{
  "dataset": "made-up waving flags",
  "train_examples": 97500,
  "norm": "batchnorm",
  "activation": "relu",
  "kernel_size": 3,
  "batch_size": 256
}
Rows from block 4 of a small multi-label image tagger, named by matrix and row number. Rows with one number belong to one channel. Each number is 500 + 50 x the weight over its row's rms, rounded and kept within 0 to 999. All counts start at 0. Numbers have three digits each.
Before each channel's rows are labels from the 100 images, of 14848, where the channel reaches its highest value: "lies over" is the class under the peak. Only what is clearly more common there than usual is listed. The data: made-up waving flags.
# r30: branch 2 reduce pointwise conv (model.blocks.4.r3.0.weight, 128x256x1x1), inputs 0-85
# b30: branch 2 3x3 conv (model.blocks.4.b3.0.weight, 192x128x3x3, transposed, each kernel summed), outputs 0-95

lies over: emblem
r30.105:528465515544489458534498489438486535710478441473512635471465488596449510409503535456534497478465558525488559567548494546476529430525496516407508494431588435535543429520457503477419538492440488610496446501530424476475615535451527531449389471466420484484437539
b30.105:405434494476517581615477562444535519473469339605468538606522532503534444490491533560414483412534481524553515474551459486457540481574510491420502471424550540517507563491505494470537522527563437505522573397467596505448587508561515398550522453527452494600434490471496493590556513476535559460

lies over: emblem
r30.7:503449554500603450507535497448493420458465412618423579515523436505460471388426515383512407581545558433403566434522402545408511607521508473596504449581585481466516512459488482636517525470479554525595605610511454543498518465558505498564521439541526473604594490
b30.7:517501500436539547554509535549519562522482591371567484480533521405430530501530501475498526524429436489439479514508453403440446467470498505495470474516489553528469576462504517504522452477534607429500368429455562475491572477579452504519441461494431387530470517490561446475610463486568536535

lies over: emblem
r30.62:553478496471493501508404612522468553413553497508495536472550490489444506452516590533509544468608528463430486486537540475490425484491539419471484533486472469461519527475480517478516496518553392410580528589546508642564538437481457533437514525562561508473476500
b30.62:459499443472479493545538473449528419464434480504495458498508507428494453512485533524456464559482517532382488448475466570482536466436517464444461493543492501489506447590519457419433609483499545512561489412504423452479498603406581533480430430571436533439486481424531537535522488542444481473

lies over: emblem
r30.17:510562408523466438573489521562509504474496496423532508468505419531498540433549521441503504491525498588546463489557565497461557510516541511408440562527533428505403457483512506446460353471547548464447563514472379579428469499627405513524489397549597487349456510
b30.17:490610529471597481491405476547424541495464480436528448428453529396499394463498451605479512448556420474499388458493487565504503437538520569515496471475576533477467502537582519455420506604494446575401578579483453461501513538424600557537496601500523540553430407527502474541465364490494503435

lies over: flag; emblem
r30.49:456529455512565521483568417510529479415484562540503505557560464581634557486544446562496524532538513522490498526540611383587482464457560526542538432515478486465418402526532486521418504575512544497506436453476559490551512533504576530458476552521481473559520477
b30.49:501480552488545455531470447443560483496382445502425531479405444397478408518508517465469506494538549428472557441420482472503580535539483490479490543424521495448522444470433428539490503552521396562482472407526491490484391408511488444434517451463460531497531540451545499581462548464478471492

lies over: emblem
r30.89:514509533531564477572526494549542618534475518438552513517565526414589506563429591451495519470474458492477493493426559480463492490531498520485502500566506484552549504509444500465446452552576551529564548566553529438468509551525571466509607593571539519528492416
b30.89:537533491496518410495360500476527505521517607483502537475453459521364471510390487520592526489502538525495426463464440450516440498483508489468572375528490492494432544427531390525461496456572524550528513502548384439590434577447532468539451404484429532493481522474553510372510496435485497499

lies over: emblem
r30.20:492453509544468449423505526587454571590476466490621447472559524520458538623461509541473516491543454420484508444454620466555491511489525476534594540481488489457449408536570462508478447488601457523490405559587467512533448479485558515556526617633520408491472506
b30.20:584418492451512498597436458436529460489532546511470477495497488502422537467470511472494502523496508448481431468453447497496517526443525457422610542526478561455471555449479460519527486498596532405555521480666445437516563419433484509416434389552393529446407508527559497489482513480449538479

lies over: emblem
r30.91:545476466500593505505475503547523486451530513544569605514525460549522499452471513544483449477460552507476504584522498539544529464550486557481508517497475525546495486487530489539493470545473510499485443558516441559479512509545523489592534376470521469442510723
b30.91:420400539499523464486540483445438435448485540510522514510454443452493519414465444462464453466480474455435401431510581523531554495528479537469476477493525481554431474517528414510463457500495478599470545445539398497443496558444495463353429517448547415493475548528485526523424474557516493474

lies over: emblem
r30.46:481439490482531512535453573574480546534433562538539447505447533486504435462421439576444460411494477521545514455489492493473485527433598540418480539513487466506436414469531411470507447454435502445508436523452508491563487455470520490549515619450552538613508485
b30.46:480455449424417552500482459452386482333539465527473516591474496417481482453438536493521464419534482555470511495453465479512547595396508470554457442491583466512494418447442464480515538406444386544508500464565464525515503526501512504428506432541504494515525532506509412476536507490545402500

lies over: flag
r30.18:421511543429522494514468504448534569546462532460577489523378438467585527481531435470416496514497508521476463474512517456498433455560481502471544476502472519596493604540486539550493440511388456497522522471496509479514572553499558504585571437583484495406424487
b30.18:397473485516569447557522499444449581472538566496487400491468469500506439422536461493495444509470506542480449454465519473559391457491530486481517397446523501508616434465425470469415464456493414379579509606520522447433448483486549544506452426535389425443390517535554539505449558440525537374

lies over: emblem
r30.94:436492516488487466530512451511492502589514471471536530479397416474460481444538522481475550527475566470503507465482533482491456499521490504457494507491530494450460404500506451491511499495567532486535445484522495531502595428482550505548476626522446523598482556
b30.94:537503402577476530494520482457513485417483534520490511570515545464540408492550497527502493441425501492473514524535433467410502555446443459397544403479400464572488472432572452479490499492585398396486460548460454380494533479462487473551537439495535540416599425444475445409435575508558545473

lies over: emblem
r30.14:564565538460480499559417613483464556484520445541410563563521475432523458460491505605515528552534582445515537520560550507489543578512506529423445526514555565549428459486504434524525500499459561455481433399512484551513507483529524483497498531507425389583452450
b30.14:398493416507521529466365414533533502415514421467477492579565456430467461504418570442532474513519418498477496566522456523462507449416514538487546377545497480394520495530509486548496557410537510406510504520556508434507478517530487470596497546492495479513453492504496477482464457555559506478

lies over: emblem
r30.40:516476521505488469486541495459509542498504532516508531545514485499551503556434567542485562518624488456490409411439579488448492550552514498526464563493546404466459463518504563598589445499588513488513462577516493516517522622480511524507492457370510491664487459
b30.40:485499530446427575534543483383527513487501424518554466529426437446459536427454529523539499553456477488515421447532371563475464528429606552440498505507541529499555465508494489533512465491484531504486451374643472524597497510454473505475505438538567481523581538409525394417506513494483448464

lies over: emblem
r30.86:494483415498424532535536485557518512527530518530520556503470451578493514452491510502528525539489610556495438470486557529468488463541447459444450532540554534530573547465484495526476418508512487452425480472471502517488491505583506476545636478578570526479556443
b30.86:461410446499458554475567496473416449462477498492551502538505500451486432456489510436492475533493467390514369476454516512553381470561529517452523431528423490532476501445448490434496545498529508459419416524566559515481504420479423556501495553525472432487441433488450478467506483519588453600

lies over: emblem
r30.15:544452534570521461567442553378599514534590519423518511521496577533410450440594513552490574500479503456502523475482497511446465424531396417437417474547504455449498545493416611536488520479547567486519415624529525471449472522460507530504494585449574647450472533
b30.15:596428381544542432495450536437504425487398474430513467541433463495469484509460545536483554496479481534464527485434494490463443561468555521464475557512471448500367426478463540503525548537595410549442564520581513513487467512399548486513442473506511505526545419506511435511508435447493531473

lies over: flag
r30.13:506500572466470525423494510506459410488429528453636530563508516564544457565536440474473403435469456518459601593531486485537439446480481427567549524507458464458410541431544518484466515456385449470567589511579549566412428515508443482486572533527449487505500480
b30.13:534487486474540391533395502498505566530458518458485461482519538598425493553467507495556422463504482585460514518511442534465446501519531496553474525517436484481413567479519427510466476528473438505440572509495474470493502436559551543529428493572472457446507454531602487518586495502439467543

lies over: emblem
r30.55:485452515543515603510514433490574484522505434477636482478543459644499426533580493413511519529471481531545495444505505476477489542483448490524557576484523540573516441500514527421454465551445567424477475475543527552509488528537536483556517442530446419538518569
b30.55:488517408434487587544438474457439427460460491485484477477515557503379481531539499504454455454446615537441322526512553498509502426501486502394545426544362525523493472565552429481437514491539495491468497531544455454560540495483555505473489530380447453446464571473559486476454493515585523512

lies over: emblem
r30.28:486529520548483479587456460530586542489549599521539491485563461442551520532532487477535488539498547495498461462498459531506479515519526462534479547544508451453507543492482578498512501481442455558590485504424484668487423585547520514455433341472661535523498547
b30.28:433487429411478463461520491349491557517510526542514496426415495409517526483573476568468429412407503499468453435536405457470530420550465409406441455547384504545471470477579456487464448540551513469460469597513499547549440500450487555526449572547511516498400464478543490452524463556457480358

lies over: emblem
r30.82:443431427466535511533530492497540466509526439411435507500479603455429532463501506433561517450452516529519544499479611527521498540483535445559472463555529521543591547549509475501454472546451537472467432595437507538457530519476469439496550557477411500478453602
b30.82:426596473519599510437469542474476473426515440570556454596422484559489545451516476449428470509539499496539458460392478485580572484519511567532571454450481558482521510362441479499592473466491551489484436563490546511430521461465504443489591483419564569486398570487512628555496433556523498544

lies over: emblem
r30.115:481512498427521476474507538421436474563598498479541449520427551455539503441537473567536518540469520514426522536509505587488531634527501564441514448507518439503480493430514512620582500547583468439460434447508479598518470589449654550499437581502530436406436582
b30.115:513502407461484385491453508452472451419501476450528465616496501466532454462603481498507597480516481396470454504508534503521559457509387549429478530440487447488417567525574418506494502475518531477481546419592503511479560480442530418418584467409473555488475548469429588567477444556486490430

lies over: emblem
r30.127:529502439490515478472462552452472496412491541529535543546576470465438487525598591506485376407556491499519545495538474533547495571460481468596473419455461501513505527522447419566444429529478500556525557536469445453452501513588413508511575546498471529542579499
b30.127:433497502421542567547437499397576524521503473562430474493530533571489485506499472509436491515523517442513439468448498505478370466465606557487496454500460420398569567462475519450467490505453523409556438531508533520543578515456527560495392546475447522526425556380560543447609550473479511479

lies over: emblem
r30.97:487541447517443498514495424526428519592468550551571418509469601556557455513500484480605477516495529497493437545512586454443469491507510494477468401501477595554535495556441531520544537517485458484419522527533371503585579495498584477588457504583436500510501547
b30.97:567475551445520485442484542542541515519537435472499539531463480550571483546489506489460499410514443488456414422479443452459573494457465457509499489499447500385468509547483591543403519471530522463538529435477465519497459626503524490479525463531513551470476511533609556446467562404470490491

lies over: emblem
r30.29:464516500470553367563468513444438483498558468493504523498441513490518507409419537606496492481502628491517486453522544447486487501407407492571527497501582482498514466497520438543453481475508495482599495588570440489546461468423444443517535447472458480571512481
b30.29:488514426479542564506481556496531549476549495478511496486542437484410559519457507473507500443511456552368466528538488446491549555532550510374587509479587570458548523480450490535444484446401476503436467539470527508474543521545536481477420492431545509507490450481499572480537435482570579456

lies over: emblem
r30.35:477495539548529488554558458548527450497516534486549458495587398455559478508436469501420449545532428470438531550456385524407440396609460523551505538547461415432584501520477489527439491501501408547504401492501518571492601570541510494540589585545387471486472562
b30.35:425439487469464560482395445440545561451486454530589527423393543475541507450447592478514469407520580506547458492561431538490508498471474525457555413470455435452481523464540472458462533557451418538641556488572559473531425482501478516535485481511442472522560454482573445410570458446535487468

lies over: backdrop
r30.1:540507525501479506517487549444464454623526430579555474516267666428560487521544343549518437488449474567477488519523510508500427441445502489496563502438496428412553499476447570483477523404486482499570554556430493434464469467434509489453526604519523443489463396
b30.1:487460610536573510506483480452449467642444427544506486512559499628543510432530519442524500446458451556524477539495462517536512599472532508504497577471651504540483488457513551415477456515519499480529565427489504434414496393488433525421510548441506553517494520649518532585526486455517519502

lies over: emblem
r30.101:510521474463442496558497604505412495635391547500472520487540469458467458536524510514441515518427524477626478526620563611403462523474467480516563524567534515485560523447520542459523395501561466451514447559379544525531569486458545422546442570501451507585475480
b30.101:431432467471493607462483623400474422417488404572406518572529490538568421462470568591516520503516476488480421456435530544449506370511525542497528409380486450534489535513449563505534459445547571424473565415496547506537549500413494508537549579578533482347467510557447501529502459398500514437

lies over: emblem
r30.114:564506558503485482482434621460470464687519439467488614506543449459531460518462531515412492484482486469509555501472482530544711530463518604497444468548448508513475553487534514521557510518504511494521407442457428583529633533493522498468500575481412514501467508
b30.114:397504559483521526427442494486497473383439561561450616506459455510557429478442446580508467496510581502422504487454463456454467469462472510651472532472563341582502441545430531471428481534520498538507525461457537415570479549454560500635407450588505508502509549497473456527524516525564476472

lies over: emblem
r30.106:474522448435468452417551465502406429453552464536374498459494484474444458507526510413466510485484526501504393488500536544479545500440449554509483544519490499443534526521492538512480415444548509455556559477482485425509507501506541447517413515494386492520546399
b30.106:473539460443459405514444495473486565471501467504519448517443490477496459425484471446552483443498384472499453478414407451536509403498555535480543445491499433456377442440481532455506515536499514510572496455429545438500520502478420544478401492523479508561460466538497443409472500464437548490

lies over: emblem
r30.125:447438515490404516417520604522469386542504496474446565440533502562503561495478566569515573528445502474519482565485538550490571490433491542517454500533496545505490530508449463460506452426528425515469486469434521528428553476571517492571544481562537485521569592
b30.125:396485524567520509443481468500494495515553497422454518514389521542541483506457558453480470512516530585466572415537542611420490490480438579586397440518513607528580498447439494500436484473570501461467503475452478491470432578513551410517546459422445456527500476458519480444475579425488476510

lies over: backdrop
r30.113:551493494586440544462477424453515478453522538490459525553632524484503477569561497495467383503515489423434505467492580495498539570555526502472453526470437494506468430448507485493503611520455639413507445484522488508478548523560524531507475633464496586466526480
b30.113:582546608481442435501420523439487456426447532546561580510425559523533491454409413486506434465498560578476507592450444518458484558500519512536546499531457461456521496414496511528493536448456477529566484570630573489584498550404542478492415640516515552500517472470461453469534535531450458532

lies over: emblem
r30.10:507540532547578517495521560466551573500507456457393489525524588541410536495561436446479524483526504423504506368501659582511475497495514479478457533432504570508541515482554434517439480512474499512589550521497553527469519512512506526597588478470393492471477427
b30.10:518470507489501425461457562464498466581522481584483459490474468582494476472459496471502476432453563561426548476406462493428416423565550436549463440422508464501511546487422483495571447520457562456516479476497403510480524464534431514536537541475394474491505490650555455538511492431499535498

lies over: emblem
r30.121:462507510521611470508506407531498465524568463533507508507575536515542521533548420501576491464513563467531474493516488504546497513543450434582465475470516521547530464489528487498485558481493429472505482612474550425531383560521512454550490428505435569515535487
b30.121:469489502483471422402475496450509524624484552585507550524463470456419534552576493495532445467471441452458490551496518492424536449463546442472455538571521525438489567451557479483503486480583560534458471483499481541420547449440552452351481502527460528483510386446551577411447531538444438438

lies over: backdrop
r30.8:450503439433504576512545446444438430586489475504509564496413410485439502499467471417494483494444476531486550460478564515407445473485470482471503502458528492551507480446475487515442482492546472430478457561437493410503514418383477573506486451466542492461591601
b30.8:560519456473535504575537606457555528473517460472493515518493576513567521521633522491488581564533553439480459525547478524510530556534510437521564476460677469632512527491453483551510508554459517496615494563569546476496482564508457420551515505565559559469559451469500563611549494479543515534

lies over: emblem
r30.54:480445440497546500445446563499434429476498515427511568477479452428518506418455574432547475455542450589493403543481605511554502495530519490531395460488454518539539463500472531510505454465465491420529509496489455432501549465439481501596519489553497527540493431
b30.54:426515550431590520459414460459560456372512459451438490532467494540581425453546529478398473512566578540492444499453531451433521447583560537547434401469486551552602501443477637498403462548498409557543509492563518522485523481541524416531529449477494514519485448527516509551447492490511520479

lies over: emblem
r30.120:514503430468523486539422483554431502616485465445560491501525432445546520544597523516521520537488481510516494464531496504455436497507563569460561622572469474465502537510496403485415490565513458569509578498514528493479461524530526518512456536461460474474493408
b30.120:479491510488556482592432448462478499456451433527470526505455625472531471464465480523519387509609435499431445468490462526592472453486484529438435490506585525488560531519513423533516470575476455442449487521501487502448531527368453472440433472549459491424476517426522418499549421453522547431

lies over: emblem
r30.58:475424441517613578567522548483489546572553619428526471499485520490511457426448397514536517525478501515516596542549416457498457538552465470566490477480546521469501455452459446558495530458456582494508550476516508516472462525585552550537529547486558479523514478
b30.58:538450520427587551496460525566463469452422514575554533473527545517486444523491478454575397509387465494528506493542478391463499444505504458520418490443549515485441599467574571539462467462490462413482550484510596567469509457622387523481467513563468505513478556497502473524549515457503429495

lies over: emblem
r30.60:494565513479489439437494512523476457501503508478520524510355501494499561433481406564436595519447489543410494451525514517509484473447514528515572455477509488521585469483436571471569510527495415494496535524369557533506483537429617459622472454600413502548525594
b30.60:463458470435463471515497507428469418460520493521444479503504476517567530447567436467502542561578545462520395512450483529507536547401488539595486548513536541574500449455465593550435482494560446447454458411547571461471458480474450488469527535459569575514410526548560368516407430502511516501

lies over: emblem
r30.93:437529556463476463505472461455391480564558511462554420457496513454432514479492602443572444526473493536502502545486477402437567482484495491478594472433446485504434485472488521451509455469540566474485501509608423537477571520526454528508506419514595539491476521
b30.93:548413467481560431494478524483506491419535511484452451479508529374487432484531420496491514481484429516488468470545496485472435506478446482475485469473434537517488510494604531476412575494510554372511567474502423479540494448493543508432419361583472523471392437436503475564496588479431462383

lies over: emblem
r30.34:497508492515560556441438462456491646569461458558517498518409595511608497492406580417466482520561537535498499484500533493516442580482544495508509542543452458496420540511539507575493495498529503622554446481565667500547390478532439553505479487556558442486529540
b30.34:487553438439550452515548511484488451540456512547540514444494463480460502470493546574506470404530442523433459409535471528464559494530523527357501583449414441451511442475477516485478476489506400378551484505502493479465431481463551525462484415467493581545465528557538595497421531484544429424

lies over: emblem
r30.71:462537543428432503522566578511538423563545531440576507470499443465448527503520551479499448349458482551465514503368376494430532357466487543502420492439509430478543481496475494443503566519557410468513547568542502471474596505496542554418551529527479560453409591
b30.71:472486532471452464438461538516503512454530486484473498520485430525424547524476496462500452583487515482407523429518423481514488585544515457551553453567437509533400514572423470535503523431557566579538585568447555509449513436545538553433458508556508525595601540515502476454459479557456533443

lies over: flag; emblem
r30.83:461508515417402469465502498558528517507476522488577533510579504523519475546448537620499469533560550519503515525483412493523547520508507541474508378442500511525391506433543432541543487471495564547518543506553428493472516522490491516479418493417478501453431461
b30.83:549536496554530439401515391452519485466476514533474411563479508464460483558472540530481486440539398573401486543486496501507520427616450525509462481585479434555523486490518520558433475498576540504513535592482463521464493557360542416464433519471554477531569395508493536462386463540541448433

lies over: flag
r30.80:519522490541586459554574487436472483526569516432477506531544504480412487462410498549510471466507461457609517497494463573463434478504441503517490521441497532507437516536445491413498542429632537433467485523563566461493564469512562470569522541594399473465483499
b30.80:530423558492511472472593531524438401414521491518476483535566472523419460556504471490487471453519520546523536529459514461445571492341391513346536450511451487484420498527481418547469410515482587456478477534510405543550540536492486482516656404504416519474457590464507507400579550500460482485

lies over: backdrop
r30.39:472501528488395472557506512419569569547437402487474521495480479519466459426450420458426443397510524437468540555430508495553601481435539509384520501451554491519579354435489490447501470478504426450456431489508427530603440501458440487545541553476481453494500535
b30.39:570604492488455452494429583475478492447511430454506525430477508474496539549514405463496495439511583521531524558523449522503466577564502540547494548444533456546589510450563492449501549526486469484580538551579529520552525512548402502518449524507596466590537484441512540506460587505550459568

lies over: emblem
r30.25:482505595487470513505557485485574521500512429476506436490675542470542541498458507465453532512506487480500487575466474516511607435459477525494507480510494516513473546561533479530513563501500490554478534491508471476445501457643466510532486502543473571500551457
b30.25:526536464502508482421501487486479577555562464482453488532395446535488450500394479543475576449347488484438557499531528468493482423506436484491478569516449581442483559531585485563501580454478479485533511529432473464477479527591545427371404587539487512468442468443515468506486481427450480540

lies over: emblem
r30.88:470516472529526457562463363550429506598473519536465420563555528470535483531564491535490424470508563480490473489541452515467441506538459486518624480504395378462551511473511505520507478544508527547516458500545515499525483403499622501622483544542476529521531562
b30.88:466454524505529478503487496442478507552483533527477480492482414430504437454477392515434525423480486534469526437458407501519542449554522514517482403450458416466452473450458499443400476511506616480427510427498566606432490488557546473531586497452498476550521447489557438457512584486538565431

lies over: emblem
r30.22:549469525507513461535481511555439481525494551509480484504522466509451506448553539551609456540513504541479380507477500392440468475466570573543586553495631567520375577488470502540510499499463482524498549527473553505534541478600507472435497436486469557533591527
b30.22:576515468509442455512512547544478557521558434548439530573475402498445451465495522464374451508596582483576443426487428482502579514494471394520529496415371468507502435514530455438501577464491517479517440399477448512440474498520454510421555420510520480501508508513532505438540467426522552386